config.toml
train_examples = 97500
image_size = 64
horizontal_flip = false
tokenizer = "char"
encoder_depths = [2, 5, 2]
encoder_avg_pool_shortcut = true
decoder_layers = 7
residual_init = "none"
shampoo_beta = 0.95
eps = 1e-08
ema_decay = 0.995
Rows from block 6 of the image encoder, named by matrix and row number. Rows with one number belong to one channel. Each number is 128 + 32 x the weight over its row's rms, rounded and kept within 0 to 255. All counts start at 0. Numbers have three digits each. After the name is the row's rms in percent of the matrix's.
# convs0: first 3x3 conv (encoder.blocks.6.convs.0.weight, 128x128x3x3), inputs 66-87, a 3x3 kernel for each
# convs1: second 3x3 conv (encoder.blocks.6.convs.1.weight, 128x128x3x3, transposed), outputs 66-87, a 3x3 kernel for each
convs0.72 096:118106098146118137115199124152125097139134141154130089105173139114159203117189160104107114130157102113110156201127171104165151111140107146128132126182142136159131156118104139132110072146132120113067126073152161126065163125186188167209142146213121088211109159149152136130178120144138067156146113107169120146107035180161093221115165138128100116127132094107145159073086193120083133036191117086150191151198182117141139117118128167142086099140099099142120208119115073082111128117127123084100135129116121139085135115156129181182081172151130158090171088138177157141117094128165152184173108160208152119
convs1.72 101:177140077119147165182061114118144074132181172117104166195068114090181093176133123132152147177114175098085159108168140135136082139180147096157168146082133120140142150125109121117098142165101128115095141139135123061169139155067148112122099219128117137132144118119124166133165111109103128146165124078076141091110128127101133151119124178127136069108115128158177138095101144089145132133146164191146160255100122130098123104108158146051123203157068136103127134132163132165118162060151116145143145145169130130097157168134078103112095136101185200189122131121151127137165127153015151136112174208108180107
convs0.73 096:119082126142136131137150104129081067140105133105144131135136083094102135115176111114145120136106160167089137127137103137097111142115180118119118138159090171096093166146145112117070143101123089137160121119081098160153124141063143128154130100105130142186187159203078118130080104090118100158095151177146135122116112138090111179139145099162115080122152103116100114087169119122145187085106121095142137149180091171190121132083071146085170135135168137139081110155165093100140123118219114137159127092156129142110100109095151203142108112130110114134164131198142200080102058107118116147100134139138102140
convs1.73 100:136128138176090131099124140163149165160141161135137180145138178131148078121138177135139082187096131112094153156142110177102130093116145134151110142096157140150144110088097139083123091165172140183146120098181124119138142166166122129095139095100083068139120177167143100118136166163141186154143136145172143143085053151126179162188086101179137126106098084082130146167124154147115093127117168126136136097205076177135127181100121108138119138169159178098101073117116112140157084143114174123101113052106149088116083126134036107092117137134163129160096164196177148131149125112075092122180133104093148173
convs0.74 106:159131100107115154098164106119148115129127172121108115124118088133122084153151183116121090183139171120133078088116097165205139098127067121113127103102193089169142143131109104094144157166091148097092101166198133118148125160134133094169088160125161153100149132049109137172088121115194140090122114119137115108066127124143175115094133136116112043127145201123094132127111127147088136179053170124149078144089098112109082133150114151164168130135160108107080114110132123034180162204155071097089130137138104095111101152116105085161092144112100113115097117148125161142128110138163153121129154116089070139
convs1.74 104:131144126123159152151137127167092183101127146137117130185152080092106139113165118117107121142152111136118087131141144138154077173180115111109127117141121125130183109099093182108140184097137064130113123165138130123138139051183082158135083180116133166088154147160145128139112107209109109151128118112114099172178156073170074146105073140168116166124117147102134100135090128110097103124103139144092126107135116082171111144211107139105182145124086067104092114144112090107148156107136107167161090126173159090101174115122142092104117101123116099219159136146115166194158078115136135081201124164113132187
convs0.75 095:084169087176134107132134068075095169108123142136107116075139134114138087092154128134116129070107122113137145196081136109143174161122071130176089103154090110125138106095100169102128142098178105106162155083143150092138171171054206108112160150099200080072107167084135148113173119097194133088121149172124143168149165117127173092109177109161166135126123140096105167117129091118136122147131129125151109083190109141104078121085113122089155130155139132127149127114110117152128162077179123138127103096159149075127154096134086145138111147129173125157129059114175095130102149108126167117115146110196074096
convs1.75 099:145057144158078166174077140159180128100128137131148131146195149094132112175113142165160126103107167093100165140124116143140085145140154143171152104139156095134125173170081124117134132065113108073102160152136128160155086131175098255170146171189153099136150127158081154101185120133166122120109144093127161186130130119060090187137132104129140080131073113150115134130110125092139085203158091146148164136119180154118162188099069171112162130096084166086163163101132111089190110147177167149146179142141124126130106153168084099131141130120135186140146094086072136123152134133114175123166146134121166156
convs0.76 081:124163135143166152108063073192120107165114085107108138177085159104120091168105124155185131114108115095122128125149111106137118148117111156101166128193025136159106122135177095097093152161123112157084115119149138100171066147111112150132086160059141139101147161140150105165132115139106146137143117101079129093076116160183125101117135169189137040100152125198181121129097123100108117126150158120110097089038163084138084103129128113142128154143155138143139147164112146187169097104145163085109111142103128152152128103115155113080131100172094109140102138089125177148133114097107158117107117091059161133
convs1.76 095:116156163125094126131134134162140125189136157171152138101165151187088132076124089118106105080066231145138176137105134111120114148132111090158120158133149131144121093161104130120160111159203167098180147150074105116202132158154183143073126123100095149140156152149132105127182173096124101139117140129173123146077157157132142164130149123091140091160115114164140137122112108147101167153120117138122078138104119113139122049133129141069142116112146146151146169160098136160098144182139163111127175126142162092116103141117178151130171134052146069083133182125101069119163074134124128146176074111130127167
convs0.77 093:119053101159073129105080135120167147080170095121174129089111160075159125129093156154170112129151090108125092151128166208108098165156125133131142089112098121108109086204097131160113116100095120097107116145163107182157106135159133126166095073104076092188125118107120136107135203041045128091160110138137085196066128200109136159152138079146100127172100123156088073099183087109119142105137068084227113150089167093178128176107153142180166170070128159132144181148156173097097100119156116170141161120173173137093095130120111104156094072134132136126092108092140105134091151082118077176186134132120123106
convs1.77 101:157147120144060138100152194152166188101180168069119159100116118134133166107151096142113118122029120163145140120147158184153112076126189136153138089163148142137181140141136163104080146123112202190128092139122207102113187096113163110127136131140101070122152089193177146146143129153128182156133112127090077120128173163116130073125116087140108127116162103213150121139128120129113141154181089129141128098168150045153081167155165083117207140089127191155144109109129120118111105136146143210146105163146148145108188214085129164127092136137131082126143128184104107097176105095196068163133102170109116118
convs0.78 121:087136183140125109082140135099136162136093082145172164141172123090084122153131153153087108103167149147108112163177132044113112169124086119108118159134175076149177106110095121097174115130061103130103105118142140142119090121170102103138134120107118159123096136146197135152121081099155128109133125164125135123113097128144082084124143100130101150144121119141189156132032103172209171144108163120125105104113124128174125080088085123114161179140162067098123215137153103042176187187121091104113144167159099051099130197122092185063116151174181097105115143118104098178159135069119120108125138160076114090
convs1.78 104:115112168085162119189082136161121187063066170096149035200129105082119104093102150107142105089149188110149102163145182176144119169128149173156083155111133146137084204082164133095148175065126093097107120133090147141208085137085151153113143197080132113053136150115136161095119169198089170174102099114132143104168104132133119152159148129236111190133115149102058107114101137097109136097093126149101129144071204130154158174086148127106139081130093074139152138148069122138121150107159162136156154088111104111108122118099154115114055089161099100214122118119118115063171115143114141140146166149171142118
convs0.79 094:145093194121124149093079108151098181191144123134097120143188135109102149116120085076131149138141158175184134124097133119189120158173035103156132117117142096094165137155061127118120163099169133100116145186139099136081208146164084143177101079104112162165046210137138121089132163160176147160154151094089177140221104151125127153165138156138195134153108144111135110188108138129145136138194168083105146134091134121097206163135148185102052128172144117083121157190132153123100172156114176039084129216149129109074127153102104152150147159089130160114164184161103146172079068131099104161143116164077134174
convs1.79 107:135126135114105149165141141101122196135092110180174121116089073155177169106130107077118122155201151158112085079135119094101109091102133147154124082135121131126139082158175162109148141092094126156138088146163143132158136140082149077156159126148124104140130112111143152183118117128164127125144098142126088185126171139137107101150139142140116143101111121119149196094135096182114150148110111163097095171134162094144080112131098135136126229127100156154125125117155147126138163145177156135125062076172180172082140170070172181118103131108177074131143121106082084089163179206086136137184089095129100184
convs0.80 101:120114121144154105111140124183097165083107149128104139143120097119117113088106212124112101110132185101141149154166091067138133160127135133131138136108157129152090155130122105132120114144104118076131130174141142145060130139158174139113083122134144090144187147074107140186141040138087169197110158085127110141131170086193091099099130102140095112121156132111145128126121117113101149136136115100104148102151121108146112109118178114153139142156167120195133121105054090138116165167094096107123123122131068201143134127074068138114117114171132085068139059149176160130124159105113078137151120111155107147
convs1.80 096:125147064159133183148077097145078109167155127142145111162157168082115116127150154144153200129179116143096061171148144100077159155113121180177146117118047161147146174141171164119089055102123139140080135187180170135154167188051167058156135106192121108178088122186104132200112129119106150139111147108205103068016162132172204140051090144105147124130151147102126128176138126150127127122125151158122169120096189125128072126166103134224127123154086093104140200125166125160176113099108106119196184101122159119165104161097147194131190123073143136135139174107138152148124167117133139118128095112116117119
convs0.81 098:140114109050148112175158117159067122107104137110115143052081101086159146088118141138124174114091109131088108167164121076075104124116144099108146186125122144161116091114138134114135118146061181113117109137092117093154048145073195082085151191156122196129059101098090126080139185099133130117118047126091101153173160100119064119130162069131127109150124157102108105127097130114103149174141119113087140063174200147095086076096075120107129156145143146179179109064094124110122156153126093092171074059111145142126204119125123103096119183117113125181123138100183094042161137179141149057085081140160112165
convs1.81 107:098126129178079211179114090162188112138150182116124103144130189170083109175161159116105106104107135140143143126097146139111126166118102142115105151166142141186138164041146123145139117128091139126145152119099156125132133188150163217071206066171136141164137116152060138100116141082122137113168227120160153157132091134116189172078093170080175173150162165178168117118093148142140149118144138085161107188131055152070087093080139088119110147124102110113117139146192121146117141116033158099095140136151109138159069125123116112174100105100127168106079070150152111163183187148175143134135107206164071121
convs0.82 103:183117160155089107178117133117109116158104117171133189201109102115096126142129149131104129180127113099171093123107127130140103131093077105138106189103152081118113183108171137130144092132111160134082113113116131116101140107140128129125100137131068089140142161138174110167177089168119120094142144124091159082146138075175086131153109092134056171121074153083152107101141120086127152120117145077160072087120123178116082117105111127100087070099127122125163116136170143158095106173175184106080114108153107133109128129145134155078148111138092130141110142127096177087118148118130177093193112129124086122
convs1.82 104:140186047168143137122117119163122097099119113179216141134163088098114155100054044130120182190129137064114174153153140144090155105125143150143146143177095186138141160069168133142192119141107162098142082107156095073159155195050210011135138109144123111141120127108123135122131146128164146186132132102109101109085181167197160151132138118107141155143170158153166154126103135167156154096121107180143138099114121093114141119171195106116156119161138124135157166142126103104099099093156113074163066116132183165088144150110107162132141095116157148137137119103121133139122141154145031218110163129118135155
convs0.83 095:078116132118139143078142124137108109087145208109150103060134072161194098168135090190173107083109119113163180156139154062088125126185111160107132107114145106106125121153090172154106149129153150134091127153089167157104160143150154036182079136091097114153121133174167097103207151163092087133160151212108143078172101141078188167072135140099143163145119082107117184116141193087135081159125081168108126123106081108174085132164104136166121165081149115111108208149174153071156103087172159163081120130107121039116135155130132065112083153132185132108145089087133105102140130157111088213090143154165126090
convs1.83 103:119116054067083138140172145138140170117088182142150152112100171150120145130174064093088122144140097144130131139121103171185150161088055154130147113100127110114118126179168181227159147152163079115139081099141104141100116065181028189164122233098151193122077094124131143145078117071112183143155085123155166226129202058228073090165101074126110047140072163176156116172134079173133165183093128117055191125078194142160107151157118131103127081099140132144143144129090143163096091158212076228197130158098120156139110103123040153099110078188162186149122118117144145181085115120154150120126191144189168134
convs0.84 098:120145110111169094153116149119118141085151110146141150131097089148143096158116076108131177090121106135142123117136122127198086097206130111137114166094157146110154086164127066160122163066092142132135129096138205099156138113128106117111071124166110123153108163082098207200111139128093121135182109122114092135141160148155137111080173109085170088121087218174107122100127194187089125088145142137116149150069129131106145164141095164156082165146130143145108073071205073141111118151128180160175142124132117096132136118207097066184158113158130101172128075207075129182099118174117148141166127095152149082
convs1.84 106:100101077107127145160109165147130125162153142145107171166118123072120153154142124135150109103085085119137189147125106168106129087181112158147096111130119124136111062138097111119114168129139159149123140165153110160124068120156100153098079168205087114165138170138147128161110099153114123123189107126142179180114048094131079128165151091193156126070115059168147129120142149193174101136102182184160150105088131090150103121200128141083108113096119132082148157129121086149082144144143112122175143078147231137136136119087147153106091140110175125130112112112173146130107146115075092124094176123131137139
convs0.85 097:038165125128132145109142099155087106132123133125119120150125198129136163105140253132099140155077089118079129103140168116111114104084153127093117176091118101151038152116143116088063120186113117075160129153117165136187153135112162109097167157035149168154118148189177053157129142174120109119039199122188139119097128102137111119143099153125101171119130060130141108118125112141106147110115138122073180077119202141078125101127164125089138120130134115160156090116163118104129117126128121153106136149083087073100179133076163077141173084147135084144182132084183108138162113150143136041052189156110148082
convs1.85 103:175113150133120049085146164099172129131105106182135136069134148210129125119193125143114146087099093120138178112061101132142123154160137133099149119160141173135147086128105165081109080099130097129113150123148119109089115154085140156097201110115116148091130120141114079052124080117108115118170129130101109143172126153046117195083204185145155146118145100099129119121132088090126152146155141100131077171094142129109142088065138165114135096115125149114165149194164081078119127107193136149058121164191092138129113132164158118122131192113127194132154076090144126084087150151128154100164160166182139123
convs0.86 094:071138196112100159112161190089133123138151140130133137105146156178113091151098125136202139142161157146121077195178107081113149113096091168121159168100146079128173184100119149099160079136171082122122164157115148121062078124122132118154065217154126153108158118070142115176166122090083117139141100133124116128134171125139123030167108143091102134098124138136140172109140162162133167160142152147131106187063101139137150133153087112081093120095081071191114186120133170125131129102134177113135124169136151105098096126143175108165160177158144140112152123109103091129167098160158066171097129131122117077
convs1.86 095:136121134118124158136110111170154159066093121110113099082108081104105118128130153093099143099156141193140136088169182119160148164109101070143087102093120129115119180157135158156124087085110121163157135111089189148114122107176117173115070203005163130075136098124123097129150124124105158146133093066151129127143171087175101071149162091140109148089139115119072111086108131143076111078104130051100218112158192127109101158132107077139107138212144160151121142172110131097099169158124118144103130165118103119163090100159123091107107060114103157136118149117107090173130131110163157078157082114118139137
convs0.87 099:109119141140115140129145095105150127105141146123150087146140163184121109141119109178089115124112079150142089137086121103119130150164148129163151072142113087099135139050120143139081096137128081144138103078149130118089104036152161149104119167091114110169137103168112164067199099067106169137102093188109154092135062118114107118163092143125138103047115098080201133161105052110186109144092124093109124107130107084134093204124136093099137152139108085126179155143124159127155153079181085107117131109102161136147129103119106149101089198089106094161124130155081153168138087133070094124067119115144131091
convs1.87 100:179086173122113170114137098127154183137150110129163162107155136158174089151115122209121147091100112094170167143153079091123118154124087134181156104084122128143128120114138135131164140144127107091169182143165204169095132131218087112205106165124173100140197143129140139122120110165173128093157182090135187206110206093106089125132132124148115108112072129123110139118173136189102110184150113114151129116152209113139125113127094193140081187125140177180170149100124134117114168155153147169135111187119152151174084056174141128156117099121111105074096161112088141158144082107076164168086134036129173138
convs0.88 101:156163137161167164090116090158187055137170188098081120132120113205172166079109080110067134107143105184154205093116097125088112125137171139130140135095162142126116163109099082124140125166149031142110144118112118128094153161178098080128124153126161095143128160110124088159200099179107141101098109152121123164113135116110129130167106165133121164139108143107119057162178142061101099194089101123113145103137112134113167141121063121134151074078148175129081127140182102198107130113140101103120092130077132132153149116128127137116182110061164113157149077103150177100061154096076132104125137121213138143
convs1.88 103:174100106115149133136252035113142140126168145123139141155126132055165067137171113084104151155191131060139122150130111103086123153092072152115089136118120150121142128112149149087134124131099131066135163114094143147110120115077130143141152104147173161121163124102147183095102071127123136174098145180121137153161116164146121120163122181154142101164115124112169110126087111110138153137161058073148152129111173122131179142130134129163076078128142105101107105130106152150183164137149160138142113082138091076150208180117145118162139154140126122161128112161108123119201122089091179149121146140190125123
convs0.89 102:101109134089080133095151139139161131067144186146109104144089098134149118104131121116155136149168145044097138095092153151144171098080078111140101096142139145084153114137049119149190077111102127124125119107191167140142114167152148125103153142147121176091086086130133153156150140164102117115166097129192128127162100147101126123131130097150123111093124111171142069068169153147108051112116121195085165121150114079111149142098111112123120120166115166166055039170149104175122121102052119095101106136135124142088161124147142124144177121076057143167132121181147103094116166162097082141142137083090131158
convs1.89 102:087050169074179089150126112136156112121188149121111139143084126107131097152107116115121092132158084053095142161156129102107154080095113175146180115101170121141176176179135150113144094100107112143152108108137118144092116143161164114091125105155105112149164116123103080083103113158137118133151119168178206132104078081073167133158118143211146165196146097140079114111124174104127073104099119080164139056132157113116173117063189094074193108154151137102091136142115138151186176189123172139184136135124140134111139138105077149111148131139118159082100153138131151094141112089109117137072145094107105113
convs0.90 111:087108088137177132127185120071141106100094136171173118110153123150176086159096105214169113130126112122106119195133077089100160085165149100104165125110129149106141137131116157164145086134091107134102093072116182188131128121144165146120069144070164194132120133085136141152162151137123059142087119129145141138140133080084066125130106176178150055134071084133135101088151128119085083143136160176116105113120110112167129149089063130138134163111147092164086122131142118145161057148116101143089193116076108085125109127137088092135120138117168103101187131128079070088122122153093163154138173084173112086
convs1.90 102:143111114095170141127138146134141107132144109179137137041099111221217113148105155167128080123152178124186162142160156185200162233130138127119135146093164131162152142204175161180125101121113114124209125105100126131166144102174105128140137182125168139144148093088116090117129097148150164085127125120156216169190119118141135102128134157103065023120112146149163107140136124164172097176090107103104101150087190096111104151104065158138135099115091178191106155128085135057084099115131058123184070110151166118165105146192144187184092101115093128092105135089082102110122135193129247071122181061108166070
convs0.91 107:119073105153114143126150129122174126111072169111095143171085205128122121075165170080123180190156084116096155059145096176117127101143140085160109132132132116151118114104116104196144100121094148122152074097088156158153173152089128131121107139148163135110113128199067154075141183164143090108150127076192158098093074133162125153119106073108088183133145136086127122176090146085120104098134146127164138122190069098127130119121119140135157142168142145103110104117159117117105103110142152150123169175164143101138081117092127166118073068119160189144136116070132172109106103132155158124090086103185146140
convs1.91 102:091141117164162109147140136117129137133146134146154163176135115150137171049088082104125141189136078145103110145122130146108115168069176121110088128105163102132159164129088192108080162197068137143150103147180093174165155133180211129063172035223163094161148101135146087148108076178137141145110091158153132057128046201084118171150072113054143143129127130102136178110147184136106126112121154116201108164166135132130109145134108139147136122177153173114094114126091149152152122147091133069136098139153164143143089116132148101096099106138173107096108130097128138167081128139161091106147103188127160145
convs0.92 110:170158119108047201142158084094206143114130183200158099137094128105153153108121087105106093121202125132110110145123088112150154083125085079186145167101052137140158110104124193146158044112086086112169149115067117119161130152111096114217130094136175150099085124146150132124073155141202099078102163139129141111088104107081141128102098089143138159130092191116160114060161167202165059083112133168130158093120102163150080096172111087085134169120148092182112115096143103155117184106083151125120124152085155119164178127079122101071084195090123105131136185125123094116120152182162102113133161147136071162
convs1.92 104:064133121163102135189135071095145136119103083111127149124120138129094113153117169060145188124078203150186165151153116174128133131141107150136104172107147106162083159164181132102175089112126128100073131124086181170163085195088119176114137178159091109125079103137117121154148161157113135148127090100151148160163115124091105149139134206101144168131061145151040104077140120135101168167112081186195089182177114110120136115142109156127132108154157091099138142118139134121164184103152164138148136124111091156123136121103113146117145074153139143133111109133143082088113112168109107094149169118165166132
convs0.93 087:089124107144094126126099190117128092148109114152098213127109101135130147108123158121129120127122146147081142152171142113092153157103161177136112161174146105154102129114143113111178111156144101141121132100154055158197144170112096187048202091093105122102142119086131134158157128162125115126116141119125150146152167129155074127116184126085100090115137118106144103114079168125106142138157113095180077183215135108196088151070100113106183123218056114134164151132100122107148106087154073107147144115131146092157129136105103132140102116106119147110084058104169140107122135143157149137120109099157158129
convs1.93 098:090101112089186121194069156148173105117097115089138153128115127111162157143120121150114074114127148129169120104153129106115145134126154121103182108117089119141146166130138097207105172101071133132142175144079175158151145181129158098196124119048125119190132141111143141142169127089100178160095145125112104103145125160069154083082118109098192203117099116116105109137163124091170108077157099127180155128160143144092099106113156075112151188141114127120140190098172150174147136124118143169127165123158139179092085125202128130135121114115140106135131148110104118159112151097148110171098158074142121088
convs0.94 091:102118080114096178115100122127146134133120104136113070163147112115100114090142176097071086136109111187147078096177109135117149108107163120080156127161102125153201142095124118160128091141110138151126125093126106164084097156094128122098141191133204161116177153150060127131104171109135197104147168136130129092123109126163084103116151124141150108123146089134147155100159130153114113087144109155158134077136129132103118121137097092132085090142091126156137108141146082078138163117143150111110110147130079081129150179133118084122125145086140165153073165083129138108184112088067141136171121082077110078
convs1.94 094:148128179136168134136094173176149176143133156153140140135133134119108146141121175109150188130082071112119139119143077150076159175121086134134122194138113145185147126171141148136093146092130136089140163142162120084105199156121185091131124072097186113131095121143123148124134129145206122129136176100152149122087151157167104123116188171151175125135089092103113103047132171118150075084143175134120079130140137113099141096106146094192128040133089110143190164166152111101103131127097148152159146192134100139119135090132104122147179105142120118120122185114144145178131125141171119116116091093150153128
convs0.95 123:151120098125172115133128129161131113135170088095130150102137134128051146165127074093233074108119114120169167130125125121119095141162117064154110128062173160088145188126112106197095132089175092153108123135122177116131107119125120126119106140112155116146147068186144167090105141129144060200142138111149074107139138057176111113154096120110169118108095166130095130058165109138124154155073126144098129156121125127115142130096145126159115138085154148126096109152112152131050132169049119157159099149119093148103132098110067199133142055219164131089105120162176048125131172103123108121123101128104149109
convs1.95 097:176187090121136211072116097137207227112097141085098104112100128098132149124132089158127144121143122121141132092105133160109125104086140111144113088138133107098142110164086121153093118148118112139145116107123140092118124112157132173150076104085141087108132121124159096125140090072124117115149131114167102106153163163127108120130192150158185174092160133142130113101139094143111120125156152134106132088172195093118124124124119149107130111094136207155126143150213123087108143125149168168098181119125103118113130150085121131102079142115098141142113100122127145096121157196131122168170113116125146107
convs0.96 085:160121178090104173111091147102128167094107113179135118159181113198151141155134118122085146038130144133145154090121135074104126125170125121155125112133112157139138104084077111159091111140088153157111149133089117100087150111103140121117153112165168128125151112150207134132123115150115114071173169113103098088124051161150074084142097155068151137105111129114158243087134144133123158127126108162124122084143056138127121118141142142083191117152145099144173170199153140142155135112110150063106098112131125159170156163126115132123135122196091101120105059136185088141110169190117123086136152151151083095
convs1.96 096:150169109096119184115148110104181100200157153115131172129125179056145128160126103158215128115083113161086116114127113128103125106168112150085096148158133109152149116167164085098132114143195133167144073111163110127100109090143109164118088162106107149153077193196123158116170127117189134092141177123122122118157131119186141119157164114105103179139168091130092182154195086015171163189133143159097118067108152114111124105146160109097144079104206208107144173143133108154106143079088107104175178125052142165196095128112149127164160102109107103144133156168129180176115127102164120162034135134149098198
convs0.97 109:071207065122108198099180133131116140101111145129105159134133119092131143161124138100142120157093119111153145152114097166114177128137162113161181124111172195034166118129115101142129148138142113066151091139125179107158144132113191103150111115119174133098111163167083125128175136123096111137131175065112147112096074145175131122104147149157103097120133122123099094186121087119076135174101141149125173139197075094099171141066147096118120094159093159138153066125116056191102111105153140120118128144141155097130131119099121115102170089128136129111170080102182100103150162103121140095151183052149152105
convs1.97 102:105030128161188069167173186106143083144106124117135145152138128149077044135149092099145156069118152098121200171141134115103161091114107148152145140124146153089138112110085116110084102130093112081124122128104081116059150091149133130089154064078086183125076096067107110129114132124118147128115116141146144129112115129114124148155159208111144151084102082123142138153170161139111171119119117095137124137093125065147149081101144177106164131135162094117076149124148159137165170158187155101126175139119097122144123077135130152176168110158101084087131096122127098078147152155116110097155192135116157093
convs0.98 100:149183106168163076148084101118117126082143128126157169101142071109141156130126137134143085140135102123125121123093183100118153169172155157146123135123106110104156207081076126129112080164066147118152115118137147102166094125118155146106129132179117139102092104124145123107102119070136121157122086120142097111156122147133057164110139134118163156135166087124096142127130143088136150122141104180079093139100127115204111094186132192121122088169049111135114096090128146139162101120128096125104115124150077121093104108118086099091096147142144127128149081133074115085136102123176150157106135133099170116
convs1.98 109:090175134148081156118143097097165143161079148144138116164180126094154138137098121218150093180073131106137128138134150200115076090074071092118144108085119131154137147182108140129095073140130137128127123125136146144107073109216123179133121136127135156156071132145121126117190157125153145180067114100127229164162126022099113111177151075138106184122095112157099126152114090101101162151111152117122138117081143081132151152105154122068143118162162088119129159115122165127117175157165102187092189048107176132205163048170105144130165114160148123128139139152085077140145122102204118196165150111134155087
convs0.99 104:152116117093155109124080085159110116110113189101127172149086111093158111120166130159097134147098165094104162192130091110123130120073078100124172135135120167167113127177165076166108135146102122158125143174069070150128152078105142108149176097107138056180145149165146129106144099187127129106163162097190145103117164151076129137119157151104112135152158091151159131125097106082112113147149127103133085133099125119097097098114155121105172144077162134120137124145106091145075128146165074138086198118134077080096182179137148105116156118123177185109072111113156221080136150115138110111135086145089136158
convs1.99 105:133088136123149086125152121115160117127066092109131113117149106177067097160136142098076082122106130156146130074113200135108184134130098122147081166149147149161140100142162196143187095150024160071079107161139103113169152141098162190157167062114166100132113102151079157100055099105120135123169176082173103137164171123136169141110187138147161176092089196127075054116148162171111206117151111133068123112098170173202094103149136129089112093089123164131175149191188108095121122134143176174150109175206104137123105113120140148131116149084099143128126113125135125124199200146160171102127065131138139146
convs0.100 087:122137207090114103134142106142137146179099091153121122112113181103149099180201104101159106087154142164119124077129126179158125106103108130115100133181125135085129094135075121160150075139102204113087091107112149114136136142108130126118090173180072160137154113148119127139204117088191083140085061133192185051116084151121117179128125126153104098128083145172160096177161132110104095120102111101150164160127048150174144101101109125091140137159113178077142117138187167130100079150126102129108112115134201136087118073160143151085163128140125106093142147100078105115102160147147139167114138138087107112
convs1.100 093:073154152098161136145146100084157159113169123166180147084062143157182165061103108140122121140126112124167128133110118117102086175107149161157099157099164194153135181127164146072127130174122121142131150109132193196175113178144096180125146194146141108148127147124191107160094121155164150097105123171172185111155098146105131179128079060168146167101124165080166140111119209113079131157122083144107178109185126134188098138144158106085127125146158168133120168138056146156167200175129154177095136084141175118091082068112131113067093109144169142144144102139184137146139080120097106142147179146133137146
convs0.101 086:153132113214106203103100085138080170069133093131141099139108122148109076113117089142080160183134198154146152125128087111160149100118171161130122106108118111137188111134118186107171139060111096132156120132165162120168148155137158072165085169142136180118161105104128115099169127130140108132116100117105115121106084089068123152104152143125118146127127098154131130077071131136173095136144064144065104095153110145101152163105155157149182180129147131133163160097092222108145175120123137117138100153174150174136092141111069129192105135128155112198096118162120121156192087183090100159107149132155137162
convs1.101 095:196090174049130148189102146126158126130169183148124179095127124170136160176176168103177103169181128153129092121183159059111121119110174084140118147122144061111152103157136150137107147117112109132131138127117100135135157067197086161138078199088152145150171181169067146124093157153179145116139151153080152159185171099115101179127071131118119149116126117139154111108152198084115088197101178180137137170060068135134140113088103100216112111095114051126121166182176159188119117159086131121144195143174159040141127105142159169163158124152197115103081146110112100145152164164085200106136131103089168119
convs0.102 084:119134216126090166151104160142116150119145125107125133096117074039150124089112127086131140152107157124171117037155137090150119089107074157107164137077133107180079095190141180101141110095071160086169125133183189122092137157078117107103074162138155152075085124148136173212141071164089127169082139136112153120112061127113096104115107114166095179126170186165067143094147111152121141103110081141086110088173167103092115115158122156125076175116171164109112119116182141115105109133117127131125117099232192129171099120097109100146142169166104130145155184111090149157120149052098189148152137129121121127
convs1.102 092:133124127116074141206141139157105169139144135132106129102114076131074201189174124121113139119168088126121125126094110106119119113135161132100120094156136170153124118153115116110087143122183143137152098145164124106105144120156135121087136111244153100179111109132118116130122153135121101146112094106156144116108164058113075187117126224135139078075151054129107101130143131115152151171105095145142005139112189153089085063156109159180075160124115124102106116120099099109168153121121164121176126055119133221123145145064157148127144126103099083151135117122095099148069127118138123120150150126117099129
convs0.103 093:172134204089104153099094155130113151088136113167224136175132176145197139073130165153130136079126136143147142113084142099108165137132123089114117163146124124157160124099153033185116154108166126138170187212140087069099118109172165084136098145111100158126100090128081130110112109102095142129186183171104137158140164159140079135130140136102168139120168163149115085084164141153140161159135101131150114122083147135129146111168172151079085149095105101144073136095107127138148150149141149111149140079113137110133151147087041114120180164103157145117121112115142138125140168162135118110118131147089100139
convs1.103 097:130121134114073130143146112106148201126071130137107124098191118114107089176186153083116117139119098187099092122071121120157087176139076101101114143149149170157109198230130149114104084097078120145104131166185168184151165148106129145112109125178182143139112130116133082115112110176083182190135111069153106193174196179136134136169160167118089128072144079113101119161125137139123090189107147163089180120114199100155099121174121123136093158164139128110147178160134108096125101165157109217134143113191075121110174127149094138163131094136169128169201119166147098162157154132160109106128139139102187183
convs0.104 089:090136124116102171082063075110138124097126122107066093170163108135098126118126107098105108094135158105117197103102050155198164104101134107145129100122142128122133095126108132140125113145151077124100112158061151212098159154093126126134147141155185140111073136155094094119074167139123051095186202117139131108141091100137147127151124152171180178081027106126172164130149106092157194125080088116156134174136135151112133096146125144155094188149155137092110119150160121116129133122145130144109106178131146098147171134103107151096145110126101142113180197144085114118128114093120117089112147116172130113
convs1.104 094:114141195126112096198165144035135183106114124150165148111133098093105107196175144158177172179135125129102065170101112156091108071124129127087154141125150116117153127131126122076128155121164082152143150151136130095100123084106094147115152115130157155056104108123149120126130126171145103087143126096109138156140171101052128113143162208130143207157152088111109160183103069107111180097127157135136120115144106155146121102115141132147119097130128164135097101139151106084137112183126154192121086150089153156167130128122137119174133163141161134096160185165079107096135127126109079144067164121155135137
convs0.105 103:123113090112157103138133112228139191143166128155063100161129146146201135101072084081135067201161217093104054144059150130111175105202122095110137122090124148183109159145114105099124125138096112118132115139139136104184075125109122175130228150148154148086084105123141149090102131186111150078148080121125118100062121178112117160156148095122146118138145111159179151093137122147104097148209124139100082104147133180105141090155146148152124109109081169159147091072116117140161139109052128138089144083115131118107091124157131133104131109167088106139101119127106159156157108136104138126165108098104197129
convs1.105 099:190057144127117104218088076141108158110181176107121138083095093110120190144206095113164181145158075130085159114131107131131158150137109162107109219102098105122111123116194123102210152093144075130118103111169112143115096111108076097172053131126125157132137186142172159053089151111174131118146163134095119146149129116161090102129108090169101153228138112093131146131127153058129143188034127095161134067141191134162138142143152154076077110146194051115147150139155156108161143140163112116145136123161081088073115138123150135089101120137108150181150213144203126176141094105140097101120109111191125184
convs0.106 093:172140130099154075113159110116097098129143074079157078111092118139078128165112127141124098088097109166144142114141161129185146099147125150121146109119078117157135169102128099134142135112104105123087121145155133183079150152152130132125085140120138118164113084128203112074111145115103131154091131159095114115100107150126125159139109071110163196158137124100066109176132178187080206108071077114181122143132157111122108112118174120124160155129206122102126102185099163049148090157075189157139212156175115074147040161095158115058122144136102139165099129191134106115098139111099081149213132127111136139
convs1.106 099:108150137125115119154136155159117162159114074135182168183085054067199170155124122171170173230114108102112145167142147146134122066097159115132100154146124099132128112136107086094179155104205141159144121129172131110129187004171119122185120192150118125152123076162131170138114212150120104150129149086100148160136157115143098096148177144104098105142125122096171109147156115100136181108162161173110130111173071067140141093185115099167136118152136120130169128132099124133145122174140166179103136110127165218146167076102139150185184127109141095125130102163093162102129158090145079171124160110055116163